A small sound classifier, trained from scratch.
Model: log mel input, depths [3, 6, 3], widths [192, 240, 288].
Training: nadamw at rate 0.0041, 14700 steps, batches of 128, held-out accuracy 94%.
Data: trained on chords played on synthesised instruments, 36.1 epochs.
Rows from block 4, named by matrix and row number. Rows with one number belong to one channel. Each number is 128 + 32 x the weight over its row's rms, rounded and kept within 0 to 255. All counts start at 0. After the name is the row's rms in percent of the matrix's.
# convs1: first pointwise conv (model.blocks.4.convs.1.weight, 240x240x1), inputs 80-159
# convs3: second pointwise conv (model.blocks.4.convs.3.weight, 240x240x1, transposed), outputs 80-159
convs1.15 104 [117 132  83 173 140  96  92  74 109 140  79 105 142 144 138 109 122 190 108 160  65  91  94 140 120 152 190 142  76 124 105 136 140 170 136 143 129 173 110 123 126 152  84 151 188  74  95 179 159 126 127 183 137 137  70 175 133 184 128 177 192 163 154 146 142 136  90  93 151 104 152 133 153  81 153 132 191 146 149 133]
convs3.15 099 [134 173  77 165 156 112 110 154  97  78  36 159 140  59 182 172 140 125 147  71 131 178 162  87 160 134 169  75 112 112 142 189 183 192 122 125 156 121 108 169 183 149 183 184 109 121 114 131 132 159 182 134 102 115  57 102  68 134 123 146 181  62  49 122 116 179 123 133 132 190 130 153 107 100 165 170 114 121 107 131]
convs1.16 099 [132 147 166 112 106 185 153 148 154 108 160 113 118 137 155 154 113 108 147 162 118 129 144 138 120 221 110 133 116 142 153 112 122 145 132  90 167 171 119 129 142 144 100  68 120 148  58 148 158 110 204  98 127 138  63 130 178 100 128  94  64 168 121 104 123 119 176  97 199 136 170  64  79 132 132 118 159  87 183 128]
convs3.16 095 [159 126  51 149  93  91 136 133 128 133  52 125 131 128  68  60 102 183 134  59 177 129 135 117 144 156 136 142 151 121 173 121 132 158 138 147 136 150 155 128 163  93 133 133 131 176 181 128 161 174 104 143  66 152  93 140 199 162 147 136 110  63 173 103 157 137 141 124  76 128 100 159 138 183 128 124 131 155 126 144]
convs1.17 102 [149 152 152 116 136 120 119 106  88 183 147  58  81 116 126 144 156 143  81  78  96 225 100 169 143 174  95 157 117 129  83 149  88 134 139 158 126 189 135 109 114 184 113  53 131 102 171  93 140  88 112 125 145 162  81 114  35 126 126 104 116  98 164 126 106 191 153 156 143 162 146 171 151  90 111  91 107 156 145 101]
convs3.17 097 [ 98 139 116 161 131 110 113 105 128  86  79 122 152  77 101 142 146  66 124  96  90 161 154 136  67  99 165  89 105  95 101 122 153 132 155 145  91 137  69 195 154 108 148 165 126 109 111  90  74  91 156 126 164  96 146 120  45  90 112 139 172 109 171 159 118 140  69 171 136  85 144 204 156  20 169 156 146 141 156 144]
convs1.18 107 [ 80 106  94 151 100  72 135 129 119 102 152 134  74  91  78 181 107 136  88 135 147 154 124  94 106  40 155 161  82 157 161 204 138 138 155  80 134  78  92  77 161 171  58 134 162 142 114 111 156  84 159 139 144 119 126 106 104 141 165 175 130 114 180 169 152 134 112 160  71 151  75 159 109  80  66 143 124 109 121  94]
convs3.18 098 [148 150 152 142 169  88 157 118 179  68 113 110 104 131 143  84 169 134 145 112  67 101 125 194  89 133 113 137 159 112 135  92 102 128 124 146 149  99 108 122 102 146  95 101 162 108 119 125 137 117  96 139 112 111  72 175 168 153 196 145  93 128 177 137 157 107 115 130 125 103 177 137 148  93 122 101 133 106 123 129]
convs1.19 095 [ 95 145  87 137 141 182  99 143 134 142 115  85  96 199 105 167 169 127 104 135 105 180 114 155 147 131 122 146 124  93 163 139 130 172 132 113 159 126 100  75  72 151 110 156 136  97  69 162 141 136 100 149 201  68 129 174 156  60 113 161 166 103 148 154 135 139 160 128 133 149  77 139  86 133 161  85 149  99  50 116]
convs3.19 113 [104 163 118  76 109  74 173 149 131 127 122 138 141  88 141 123 118 142 155 118 116 112 124 169 133 145  96 138 168 229 123  92 100 140 122 186 113 123 101 141 201 155  95 102 183 188 100 146 143 123 107 130 153  91 115 175 148 121 175 198 122  93  98 140 128 129 179 152 144 126 152  80 183 103 111 100 180 102 197 185]
convs1.20 096 [ 89 166 131 133 114 128 142 128 127  63 186 171 167 125 148 149 124 118  74  93 179  64 102 147 118 137  87 165 135 207 135 111 117 115 155 144  39 122 111 118 127 156  89 201  87  96 148 106 173  88 192  68 131  72 113 120  75 195 179 165 107 109 114 122  81 124 138 162 141 102 110 168  98 138 124  81 146 117 199 167]
convs3.20 125 [ 93 181 136 135 142 117  83 166 155 143 128 136  95 122 145 201 132 126 111  99 116 195 170  93 140 104 180 127  78 143 103 209 196 131 136 109 115 147  88 124 157 160 196 189 121 103 114 112 122 171 129 129 145  93 118 138 156 125  73 111 146 161 143 179  85 183 139 153 102 175  96 128 138 120 184 186 133 113 102 137]
convs1.21 103 [128  91  94 144 105 191 151  81  91 104  89  99 140 122 123  98 133 127 149 166  87 121 175  91 105 108 145  87 107 166 194 115 101 118 117 117 167 133 150 121 166  77 180 121  80  89 146 191 132 160 189 106 164 116  83  86  99  88 131 137 142 125 141  96 107 143 170 109  53 136 133  94 128  91 103 151 123 132 107 105]
convs3.21 107 [147 119 153 116 168  98 175  68 118  78 168  41 185  60  81 155 174  89 152 171 134  68 103 131 213 133  86  85 161 109 124  45  70 144 131 149 129 105 119 151 161 100  58  68 138 121 127 147 154 156 148 132  50 161 161 158 141 133 131 137 130 143 102 132 156  73 121 125 110  77 132 148 151 116  81  86 173 159 118 106]
convs1.22 099 [133 136  63  60 109 101 184 115 147  70  88 147 189 130 121 132 106 155  80 151 153 145 130 162  96 109 144 159 146 111 141 100 143 162 153 135 150 135 131 107 118 120 135 148 172 121  96 156 119  78  90  83  75  52 199  55 127 213 140 156  73  88 129  80  73 163 115 138  90 140 160 151 173 162 132 139  86 136 151 159]
convs3.22 103 [170 134 113  57 118 167 166 150  81 120 105 122 124 120 114  83 148 170 146 134 158 128 205 146 124 166 130  64 146 111 116 102 125 178 175 150 128 117 132 207 114 116 105 118 204 110 113 114 119 106 142 190 134  95 178 187  44  79 171 153 185 135 104 172 165 124 161 186 153  64 124 133 224  83 130 135 203  96 143 154]
convs1.23 120 [177 108 102 154  90  62 171 125 165 106 132 145 155 106  60 133 179 121 129 141 147 135 114 138  85 116 165 131 116 160 135 109 106 131 166 163 101 120 118 121 222 142 147 134 136 166  94 170  90 102 152 149  90  83  36  93 165 112 118 150 140 133 158 186 101 129 137  94 143  90 168 120 112 105  73 179 157 113 184 127]
convs3.23 069 [ 67 136 173 164  91 133  96 169 156 119 150 149  75 131 128 143 112 107  72 107 103 140  91 147 119 136  98 111  89  94 104 163 155 131 111 133  62 120 136 162 111  80 150 135 124 102 122 128 107  89 176 124 121 138 172 172 130 194 122 157  91  27 104 157  65 119  86  90 128 157  90 140 126 110 129 136 174 103 136 205]
convs1.24 102 [170 151 150 172  96 106 154  95 171 154 189 148 120  50  78  99 142 129 132  97 137 146 144 169 156  72 149  86  94 161  81  63 120 108 128 108  37 129 109 160 196 102 102  91 152 142 108 120 149 124 100 160  93 154 105 128 122 188  97 167 135 116 161 150 174 128 100 115 167  94 108 171 113 179 152  94 145 176 137 117]
convs3.24 107 [ 82 142 195 141 151 134  93 152 112 149 116 158 135 123 125 120 126 118 134  90 135 184 155  52 182 104 162 125  90 122  99 188 185 123 111 123  91 107 148 142  78 117 184 191 107 140 169 107 162 134  96  92  98 120  61 138 127 131 172 146 127 128  77 108  81 169 111 143 110 153 107 134 125 125 172 178 124 136 167 158]
convs1.25 096 [143 113 183 123  94 115 129  68 143 161 139  78 121  73 155 138 145 144 126  88 132 123 165 135  37 128 163 122 155 132 131 113  87 164 144 158 151 113 105  75 172 110 103 149 166 188 117 163 101 125 168 137 154 120 106 154 179 174 159  78 162  91 120 161 115 181  72 142 120  92 139 131 110 151 218 116 148 163 196 123]
convs3.25 097 [117 123 136 110 137 157 123 106 132 120 116 175 156 154 171 198  77 132 157  68 185 158 147 125 122 131 163 138 113 133 111 128 161 117 137 126 127 155  98 158 117 122 153 163 126  78  85 136 141 118 143 134 151 119  95 186  87 114 141 180 123 159 113 103 118 128 127 155 159 119 134  76 148  82 160 173 182 180 183 128]
convs1.26 099 [172 130 140 206 112 138 163  94 168 248 134  66  86 124 149 139 111 112 150  76 133 124 111 108 104 156  81 105 204 144  80 101 160 107 103 143 152 150  62 118 158 123 139 133 161 129  79 155 207 110 140 164 107 126 103 110 158 115 190 131 167  84 160 144 146 153 107 153 172  97 120 159 116  93 157 103 206 145 157 105]
convs3.26 095 [155 177 158 104 144 203 149 123 157 171 136 108  73 163 103  82 133 171 141 169 145  93  96 153 131 160 100 157 159 118 138  90  91 114 125 164 126  90 171  80 179  95  90  97 158  96 166 158 200  89 114 150 179 133  41  71 190 161 111 190  77 134 149 110 143 108  97 112  89 107 120 122 156 145 101  98 156 122 143 125]
convs1.27 099 [162 105 120 103 152 120  79  97 131  97 109 109 159 203  91  73 108 100 132  54 135 101  92 123 172 119 157 158 146  59 143 134  75 126 125 139 159 139 150 124  47 134 141 111 156 124 104 141 144 105 166 161 159 156 140 130  48 161 167 182 101  91 120 159 139 138 123 108 139 130 109 137  94 132 163 143 137 104 108 140]
convs3.27 150 [155 161 129  96 123  82 192 136 133  92 153 137 135  58 116 142 108 160 158 137 114  63  79 172 118 167  60  90 192 183 159  62  59 104 103 197 140 111 140 132 176 114  52  60 196 146 107 167 152 177 140 142 126 104 125 144 126 130 124 115  73 120 131 138 167  97 131  99 141 104 111 112 176 119  65  56 164 132 142 176]
convs1.28 096 [144 109 165 122  86 149 102 126 140 165 139 174 115  91 105  93 146 158 165 127 155 104 108 151 133  73 180 117  80 129 154 122 105 122  59 120 183 154 152 136 205 165 115  78 129 134 156 101  95 147  82 104 111 162 132 167  83 178 126  88  73 125 122 174 119 119 141 122 148 159 100 130 105 176 121 168 115 155 145 107]
convs3.28 102 [106  84 157  95 150 172  89 117 148 126 110 123 108 123 120 119 163 150 104 138 138 173 165  91 183 101 173 143  85 119 111 142 171 116 149 111 109 139 126  48  70  96 171 167 107 155 143  84 127 104 175 122  94 165 140 164  94 203 159 111 121  88 106 108 109 149 134 163  69 114 150 116 127 115 172 172 104 113 144 117]
convs1.29 096 [127  63 125 151 152 139 109 210 120 121 111 167 139 135  98 132 117 119 152 130 188 143 119 107 207 133  98 178  92  82 130  69 140 149 136 110  91 186 131 203 152 206 106  99 118 145 158 108 179 187 121 118  94 184 141 139 116 144 176 116 125 162  49 121 158 127 133 123 155  73 144  79 189 172  75 125 102 106 144 169]
convs3.29 096 [151 123  57 114 172 138 147 106 149 135 122 125 111 147 117 121 145 131 129  82  88 127 173 104 185 119 141 186 148 135 106 109 126  97 195 127 144 158 154  84 137 161 124 127 145  85 175 110 186 151 143 168  78 142 163 122 178 115  22 123  61 168 172 123 160 109  90 167 181  91 149 108 137 170 136 132 137 154 142 126]
convs1.30 082 [114 100 135 137  97  74 110  74 146  78 209 125 102 132  87 157 179 121 152 123 179 152 132 112 173 131 132 135  62 156 132 131  70  58 180 164 125 141 123 125 155 120  84 156 173 175 148 119 123 123 134 157 145 127 112  80 183 178 156 109 118 131 135 153 106 121 121  89 119 107 181 168 129 116 116 111 115 119 148 141]
convs3.30 085 [112 156 136 159 101 149  68 130 121 138 111  79 183 122 179  79 106 110 112 126  59 154 170  84 150 114 157 114  76 156 125 157 162 119 155  79 122 115 189  73 134 121 158 165  54 120  93  80 143 140 154 129 153 100 122 156 191  88 181 144 154 144 115 153 100 168 112 128 141  99  72 153  83 116 148 159  92 134 142 110]
convs1.31 094 [125 152 141 158 111 113 109 110 141 244 117  94  72 142 138 181 167 122 165 110 116 171  91 164 182 154  92 170 148 171 102 158 145 172  98 183 131 135 129 104  84 122 109 129 128 150  98 128 135  60  69  88 144 142 164 159  82 161 157 138  94 102 131 170 101  96 118 134 126 121  56 148 150  75 101 167  96  98 113 123]
convs3.31 116 [139 103 123 146 137 183  87 157 120 158 117 130 122 157 133 193 129 177 131 121  52 149 102  83 160 149 138  50  88 132 155 174 153 147  64 100 159 115  97 109 124 144 168 161  65 162 147 144 155 112  96  99 125 136  82  45 155 154 154 128 108 109 142  87  95 162 118  74 112 199 118  98  48 155 130 154  87 148 154 118]
convs1.32 098 [138 138  81 116 116 126 168 112 126 155 214  98  68 130 161 134 116 140 126  94 103 112 106 130 133  79 153 101 149 127  85 121 130 169 165 166 124 147 117 118 125  69 109  91 131 109 120 182 101  46 136 131 157 194 160 117 103  65 117 192  77 160 164 115 109  89 105  79 112 102 135  63 103 123  96 118 160 103 169  98]
convs3.32 089 [141 134 137 113 127 134 149 140  71 166 181 110 118  24  95 172 120 156 130 134 178 125 139 133 170 140 136 215 149 172 149 124 134  92 140 124 124 133 182 157 139 156 136 127 145 119  61 120 150 114 119 143 134 162 115 117 122  77  90 182 140 237 136 192 139 127 162 137 154 127 147  35 144  98 135 122 136 141 134 155]
convs1.33 099 [160 103 121 129 146 110 174 128 174 120  86 137 136  92 177 186 152 125 145  98 143 105 103 125 136 125 165 142 127 117  93 135 111 168 161 123 171  99  86 159 103 120 176 155 162 159 112 151 145 118 124 155 133 106 107 146 182 158 126 127 120 106 110 169 125 137 184  98 113  86 132  80  86  64 157 114 140  54 157 121]
convs3.33 102 [146 153 133 128  71 120 151 157  95 159 183 111 126 146 138 139  91 151 121 139 159  74 107 136  78 167  71 130 157 104 149 112  79  92 110 122 133 116  70 129 142 146  72  69 140 121  96 143  48 150 103 136 143 150 228 149  79 129  90 110 147 137 175 146 124 119 153  87 129 144  88  58 125 120  71  73 128 100 101 157]
convs1.34 097 [136 117 105 147  67 153 135 119 195 118 183 132 143 142  81 108  27  93 169 156 165 106 123 136 183 139 157 169  59 197  94 122 110 118 140 130 164 126 123 112 108 164  97 113 151 119  97 111 114  69  87 141 144 160 154 115 127  96  93 122  99 204 160 184 156 131  62 167  58  57  73 147 129 126 109 139 113 114 158  94]
convs3.34 092 [138 102 170  99 192 101 136 170 130 161  79  89 143 134 181 157 138 127 125  65  68 141 144  81 115 155 151  73 121 107 137 131 151 107 151 147 136  73 178 109 166 153 156 151 166 115  89 123  92 119 149 196 145  79 169 163 118  96 167  74 139  83 122 152 143 148 129 162  94 118  84 150 176 181 148 134 189 116 151 157]
convs1.35 102 [160 157 139 103 112 160  91 147 132 128  79 139 124  49 162 142 129 140 106 115 186 163 120 161  93 185 170  86 152 142 124 150  52  97 157 140 106  99 122 142  66 153  75 173 118 117 135 128 166 120 117 149 161 177 110 134 153 171 163 130  74 162 127 146 107 148 103 172  96 178 178 144 132  93 189 104  80 139 143 138]
convs3.35 088 [171 130 147 108 131 187 129 130 133 172 114  98  84 108 149 114 118  94 132 156 131 105 114 145 115 144 104 156 144 121 166 111 100 120 100 132 152 107  70 129 119 104 101  98 126 105 206 150  97 118  80 110 215  80 135 106  58 128  86 126 215 153 157 102 167 113  62  99  91 127 117 253 122  71 106 106 131 137 141  94]
convs1.36 102 [160 157 153  98 122 114 119 115 170  56 131 121 189  85 170 165 155 164 136 111 151 249  96 136 120 138 124 150 108 142 125  69 202 163 108 180 130 129 128 156 100 120 132 152 122 130  94 107 129 119 139 103 180 164 135 148  71  97 136 119  67 179 143 113 133 111 110 154 146 128 134  94 100 143 109 124  90 124 131 136]
convs3.36 096 [137  99  97 118 141 140 153 125 205  84  65 129 109 136 157  38 169 112 150 196 100 121 111 117 149 138 124 130 155 153 155 124 120 137 107 151 145 145 181 166 121 143 122 122 128 166  83 142 101 197  77 115  83  87 164 149 105 158 212 112  59 139 174 114 143 124 143 114 130 140 125  60 125 118 118 123 126 128  96 144]
convs1.37 095 [140 191 116 147 165 144 169 150 138 121 152 152  73  76 107 127 146  74 160 151 169 176  73 148 104 127 152  70 162 134  81 145 109 106 174 119  90 105  78 105 124 119 113 160 138 106 161 191 153 132  98 132  96 123  90 114 176 149  88 137  94 175 149 202 129 131 132 158 148 130 192 167 122  88 151 104 138 146 110 147]
convs3.37 095 [171 133 157 132 104  87 145 162  96 166 100 177 118 110 162 161 119 100 142 118 157 123 111 216 129 159 116  97 158 150 162 146 138 206 124 163 153 115  61 139 129 162 150 139 149 118 105 183 138 121 117 150 141  35 130 147  75 106 170 142 196 127  99 145 145 120  81  92 125 198 152 141 103 129 111 133 118 111 175 177]
convs1.38 105 [117 173  67  52 132 105 113 135 169 117 126 157 148 169  90 105 124 141  97 131 156  83  96 130 114 143 152 106 130 147 108 137 126 147 124  99 113  88 143 124 112 115  39 153 118 114 148 122 158 137 171 123 137 105 119 160 129 156 171 110  94 101 145 144  90  80  95  70 122 149 149 149 119 123 126  99 107 191 153 134]
convs3.38 099 [104 193 106 144 143 108 108 172 150 129 160 154 109 100 167 167 100 148 105  92 162 164 168 115 111 132 145 127 102  62 118 161 169 102 132 103  81 126 214 152 198 141 163 161 137  97 158  96 146 126 163 151  98 132  78 143 115 143 185  75 172  92  80 140 102 126 148 147 150 108 100 145 146 140 147 152 154  92 136 163]
convs1.39 097 [ 68 163 131  42 155  73 119  86 162 198 121 169 134 107 106 157 116 160 143 112 202 138 105 136 153 134 142 131 125  90 138 134 109 126 135 143  99  84 114  62 166 103  56 138 139 117 171  91 109 169 129 135 167 100 111 121 155 154 109  56 161 126 113 129 105  88 117  93 141 142 167 138 147 152 134 114 158 105 157  89]
convs3.39 096 [143  91 133  54 109 143 139 105 113 121 162 107 103 112 168  96 136 181 146 126 155 115 106 107  41 137 121 115 148 103 148 107 120 177 123 153 139 120 139 175 137 164 121 115 140 171 132 138 128 126  75 129 198 118 158 121 106  85  84 153 101 162 210  80 148 139  64 132  68 124 123 127 134 123 124 119 140 123 162 132]
convs1.40 101 [142  97 123 122 121 146  97 107 139  74  70 158 154 101 170 147 139 102 123 149 164 123 117 164 180 122 164 130  57 104 164  94 103 163 151  99  78 152  90 165 150 174 150 117  78 110 163 105 157 138 127 115 171 100  98 147 107 166 178  69 164 125 147 138 172 144 146 101 118 119 178 143 140 102  95 146 167 125 148 133]
convs3.40 119 [106 150 143 181  64 121 127  99 161 145 206 166 167 152 150 108 147  86 111 157 170  77 108  73 140 112  78 164 118 123  81  83  74  87  98  86  89  83 154 161 106 117  72  72 116 167 108 117 132 120 143 105  62  90 154 148  88  95 116 111  97 159 136 136  88  75 132  91 138  89  92  70 108 119  72  79 113 191  93  97]
convs1.41 095 [163  84 119 170 158 156 125 129 185 142 145  68 144 172 112 108 186 116 114  53 131  78 157 128 159 121 130 152 171  88 105 138 146 122 149 131 104 193 116 143  39 171 121 184  60 102  95 100 110 130 138 109 109 136 194 131 132 168 146 152 142  96 144 135 122 152 119 122 135  88 110 135 127 129 133 117 125 132 110 160]
convs3.41 128 [105  87 122 131 151 183  64 134 108 147 111 128 113 149 138 121 161 126 103 100 113 188 163  73 123  96 185 163  62 126 102 190 191 186 120  61 113 140 153 122  73 130 202 194  66 104 116 103 125  96 108 112 134 126 124  80 130 111 144 168 176 148 140 102  81 153 125 140  70 167 138 146  70 141 175 189  82 127 147  85]
convs1.42 097 [155 152 135 120  70 124  90 113  94 106  96 111 122 112 168 102 134  95 173 117 150 154 115 125 186 133 116  85 146 149 203  99  84 145 100 156 141 157  82 142  75 171 143 195 118 151 129  41 129 141 148 132 100 144 155 132 166 112 122  73  80 124 129 127 138 170 141 127 120 184 197 216 184 202 130 187 154 202 162 139]
convs3.42 104 [157 159 173 162 131 132 164 103 122  63  86 174 163 119 122 114 140 104 162 113 157 116 107 179 143 140 132 186 165  57 157 118 120 148 118 154 164 174 179 182  74 180 118 120 140 107 152 169  95  30 135 115  85 133 146 115 158 137 168 109 108 123 126 156 163 122 127 125 151 142 146  63 140 118 135 130 145 121 152 117]
convs1.43 103 [161 124  61 134 152 139 129  94 185 112 143 163 111 185 181 164 182  76 134 127 146 115  95 146 111 129 102 148 154 102 104 119  90 151 150 107 107 150 126 122  73 139  77 111 173 150 108 139 120  77 136 134 149  92 193 156 158 123 168 158 102  67 102 112 136 161 118 147 150 138 162 162 150 108 161 109 145 118  68 131]
convs3.43 102 [ 82 114 157 112 158 161  89 158 125 159  97 162  96 125 139  90 137 176 121  82 170 185 135 128 153 107 156 132  83  97  79 189 191 182 106 111  98 138 118 142  76 143 192 188 122 131 117 110 116  78 140 100 142  95  68 131 140 118 104 147 249 130 150 172  74 149 101 139 116 160 159 121 118 117 171 173 124 117 109 149]
convs1.44 102 [181 148 130 173 111 129  82 122 150  66 108 153 126  60  84 155 189 151 159 132 115  86 138 134 127 122 156  99  84 202 175  94 174 122 146 138 145  84 149 176 142 140 122 191 116 143 121  94 111  94 132 151 118 122 144  90 138 192 149 158 123 116 152 212  80 156 127 178 116  95 178 156 163 131 181 136 139 113  98 105]
convs3.44 100 [107  52  92 128 105 146 121 134 155 138 183 117 177  87 149 111  90 164 108 122  62 143 186 132  97 123 149 157 104 117 110 139 150  54 157  79  89 134 120 179  86 126 144 134 119 123 200  87 129 203  88 166 158  92 149 151 127 180 128 134 190 121 140 101 104 126 140 154 141 100 110 188 146 116 139 146 132 122  97 151]
convs1.45 091 [ 61 153 136 115 107 120 177 123 127 148  95 118  96 128 101 112 114 111 153 166 146  78 113 118 120  42  90  77 128  70 131 165 134 149 144 194 190 149  97  96 125 161 137 131  84 122 121  89 145  83 106 141 186 104 116  83 173 106 128  90 126 133 117 108 170 148 133 105 145 110 107 135 110  96 148 153 119 156 137  77]
convs3.45 115 [170 154 101 122 164 113 169 156 134 107 177 109 166 161 105 125 154  89 187 103 130 147 148 150 154 176 150 154 169 137 171 143 140 102 143 180 174 159  89 143 133 151 133 135 163 128 141 177 154 108 171 168  95 105  78 116 124 108 134 137 162 143 119 149 170 169 189 162 144 156 103 135 185 131 150 146 184 120 135 141]
convs1.46 095 [126 132 130 137 142  86 112  91 193 125 154 123 113 109  93 190 176 145 112 105 117  92 116 169 143 109 167 100 113  85 212 139 111 163 172 177 153 138 109 110 143 115 114 151 152 141 109 112 130 140 111 148  73 140 137 120 153 165 133 166  73  59 174 174 115 129 124 113 177 121 140 103 132  80 116 189 186 119 116 142]
convs3.46 087 [136  96 148 101 157 135 125 153 149  98 149 170  86 154 131  99 192  93 126  74 118 153 124  89  67 146 153 135 128 119 137 167 156 132 147 141 176 150 141 110 114  96 162 156 121 154 148 160 125 145 123 146  43 172 129 101 130 157 194 201 145 176  67 147 113 157  81 138 101 203 134 127 125 108 152 157 126 184 142 139]
convs1.47 093 [115  76 193 131 187 121 106 150 134  78 132 184 159 128 134 155  89 108  74  62 122 106 129 109 104 111 120 145 140  81  77 170 188 144 145  91 153 125 121 135 133 139 107 125 153 142 170 165 115 134 166  92 105 124 142 117 155 156 230 157 129 118 104 146 115 117 116  55 125 149 118 161 139 115  96  72   8  72 132 109]
convs3.47 091 [151 125 143 142  81 153 133  95 136 141 234  72 126 185 122 121 122 123 153 124 133 100 131 167 149 115 120 123 151 129 128  94 102 154 139 122 145 121 153 108 113  96 110 107 119 124 211 124  83 133 119 124 116 126 105  90 173 163 113 114  74 120 148 103 140 117 121 135  61 117 172 141  98 143 111 109 108  82 165 101]
convs1.48 100 [ 94 145 131 210 118 107 114  74 135 163 145 124 151 151 140  96 178 146 154 111 155  59 117 122  71 153 157 147 135 193 113 127  87 133  94 165 133 152 147  93 169 154 151 128 115 127  87 122 173  90 126  48 143 146 105 127  99 103 114 119 115 118 138 133 187 129  99  91 140 115 150  60 190 168 157 119 148 169 161 147]
convs3.48 100 [ 96 115 179 125 127  72  84 126 146 136 123 164  88 145 137  95 137 160  87 117 130 143 131 119 162  92 134 143  90 171  99 134 148 126 143  97 103 105 123 171 123  89 149 147 115 134 185  86 119 195 134 114  68 120 141 129  77  51 134 123 163 170 138 122  95 127 177 122 176 115  94 138 109 139 140 136  96  43 177 120]
convs1.49 099 [164  44 124 121  91  82 130 132 141 100 101  74 112 166 146 135 147 104 160 148  81 149 201 131  97  84 148  79 144 158 169  93 153 148 119 115 138 127  83 129 163 151 137 118 168 119 101 127  72 129 185 116 160 148 114 140  86 156 137 173 149 126 154 137  85 142 129 114 156 110 164 136 137 103 150 106 150 125 161 167]
convs3.49 093 [113 145  24 146 134 159 134 107 139 160 123  94  80  56 146  54 129 126 109 177 153 120 118 116 117 121 115  61 138 159 134 111 112 146 144 112  81 138 168 138 170 121 124 105 106 128 119 122 109 146 145 138 142 130 160 123 174 188 178 186 139 174 156 147 126 117 128 115 130 116 139 171 112 147 108 119 111  53 170 148]
convs1.50 094 [188 142 161 137 178 135 146 132 133 111 175  77 122 145 121  84 132 140 116 139 108 130 150 139 137 110 165 143 137  78  86 171 153 147 126 119  70 152 132 127 160  66 153 128 123 105 140 135 153 136 142 187 124 190 103 138 105 122 119 143 171 141 173 151 125 114  97 120 158 133 132  72  80 128 113 149 151 114  42 130]
convs3.50 087 [108 144 166 115 136 110 114 117 159 142 136 109 147  95 160  79 156 171 105 179 103 115 110 111  90 124 108 118 122 111 118 118 112  89 101 106 120 130 138  83 108 148 112 107 120 114 162 122  46 116 203 105 189 136 125 103 125 113 182  97 159 101 132 140 104 115 152 103 107 130 134 121 110  96 121 109  96 139 145 131]
convs1.51 101 [128 171 129 126 129 142 139 119 139 104  95  90 180 197 131 171  43 166 126 131 139  96  71 121 103  85 139 101 143 112  77 162 113 117 141 184  36  94  76  70 147  70 128 161 114 146 101 127 173  93 151 168 160  95 132 135 163 140 162 115 123  99 169 195 174 130  98 119 160 215 125 137 116 114 106 114 152  91 113  76]
convs3.51 094 [144 115 140 111 167 110 138 139 150 171 101 115 152 123 164 106 119 106 111 150 115 108 109 126 112 160 108 159 130 185 151  94 106 113 131 141 138 109  81  79 150 118 102  91 141 123  48 127 137 116  94 146 126 145 165 131  87  84 156 132 137 152 174 148 158 143 154 124 110  95 102  84 148 110 111  86 131 173  68 123]
convs1.52 096 [119 144  86 120 160  91 157 100 122 151 109 130  98 224 118 115  89  99 141 124  90  99 110 154 140 140 114 166 104  81  88 139 157 153 108  80  93 135 114 142  77 142 159 105 174 125 170 132 148 133  90 125 122 102 188 119  63  96 152 148 148  87  80 114  79 139 178 151 150  82 105 111 159  66  81 126 128 150 106 140]
convs3.52 118 [ 75 110  94 166 111 161  73 115 122 132 109 104 142 178  77 117 166  76  70 177 136 175 176  82 148  83 159 148  74 116  56 184 173 142 169  64  93 124 130 112  69 143 180 169  86 132 139  92 111  97 121 108 104 149  94 111 143 140 106 146 110 146 146 117  77 123  83 163 139 119 121 125 103 117 163 176 101 142 134 103]
convs1.53 107 [125 137  91 137  77  50 181 111 155  84 133 141 160  87  79 156 175 135 122 115 152 110 111 147 117 102 149 109  88 143 137  96 125 151 166 168  98 145 108  94 219 116 133 119 145 187  98 168  82  76 175 145  93  91  68  94 155 135 121 157 100  93 128 149 123 146 116  89 125 108 149 115 117 107 100 165 163 105 181 152]
convs3.53 061 [126 138  89 180  91 120 111 165 164 109 121  89 104 105 114 112 149 166 127 140 159 166 122  95 155 165 151 153  98 103 197 162 174 165  89 119 128 147 174 116 114 159 169 176 121 157 161 166 124 131  98  85 144 120  79 143 140 173  99 134 131 169 139 115 113 170 154  95 172 180  94 158 131 172 155 149 145 106 133 164]
convs1.54 096 [141 128 173 148  84 129 145 205 123 130 131 123 108 116  95 119 189 125 116  90 101 130 123 104 155 110 144 172 112 168 140 148 127 105 167  64 151 145  62 136 208 136 150 180  76 130 142  90 134 111 139 109  90 178 160 124 165 143 185 149 149 157 161 138 152 133 129 115  92 145  27 152 153 156 110  88  61 195 156 159]
convs3.54 108 [145 182 115 121  97  87 137 118 116  98 117  97 164 116  82 123 124 162 132 113 110  78  81 127  95 131  84 121 142 148 150 119  77 112  59 105 150  92 117 175 151 163  89  89  94 151  84 151 168 128 129  85  40 173 124 116 135 134 154 167  67 137 110 100 124 105 117  60 167 164 120 121  66  83  80  86  79 121 133  91]
convs1.55 103 [111 114 176 150 131  97  96  92 143 153 119  88 100 180 120 162 133 136 124 110 112 114 128 183 137 103 115 137 164 170 112 157 112 146 144 171 153 122  25 117  85 139  93 116 129 101 137 165 154 113 135 195 117 105 122 164 127 138 164 129 141  59 186 135 169 149 135  74 125 152 117  90 105 106 145 127 160 151 171  90]
convs3.55 099 [164 111 102 157 152 143 155 179  87 122  86  93 148  95 126 150 124  67 139 104 162 141 155  97 148 171 139 168 152 109 162 151 141 122 158 156 158 178 116 130 122 118 138 143 167 100 165 135 129 190 160 159 122  78  95 131  40 144 120 120 190 146  86 113 164 144 135 151 126 145 123 156 165 123 145 141 152 144 155 176]
convs1.56 100 [102 152 121  91 166  72 110 152 123 149 106 141 115 154  88 164 141 139 120 158 194 108 133 132  75 108 145  91 125 138 102 127 143 119 156 136 135  99 132 103 103  57 113 168 100 147 128 113 151 120 133 138 128 200 152 139 107 154 119  98 140 118 163  82  90  29 104 103 157 125 163  44  99  84  65 178 112 129 131 110]
convs3.56 092 [118 163 129 142  85 164 103 127 112 171 150 162 120 186  98 145 124 196 101 143 149 123 121 109  59 117 123  94 100 153 118 112 127 193 131 114 102 117 193 142 145 145 126 124 123 124  48  95 116 113 169 136 158 167 135  62 167 106 129 245 112  79 188 131 116 128 114 131 158 105 128  36 133 185 122 116 111 114  78 123]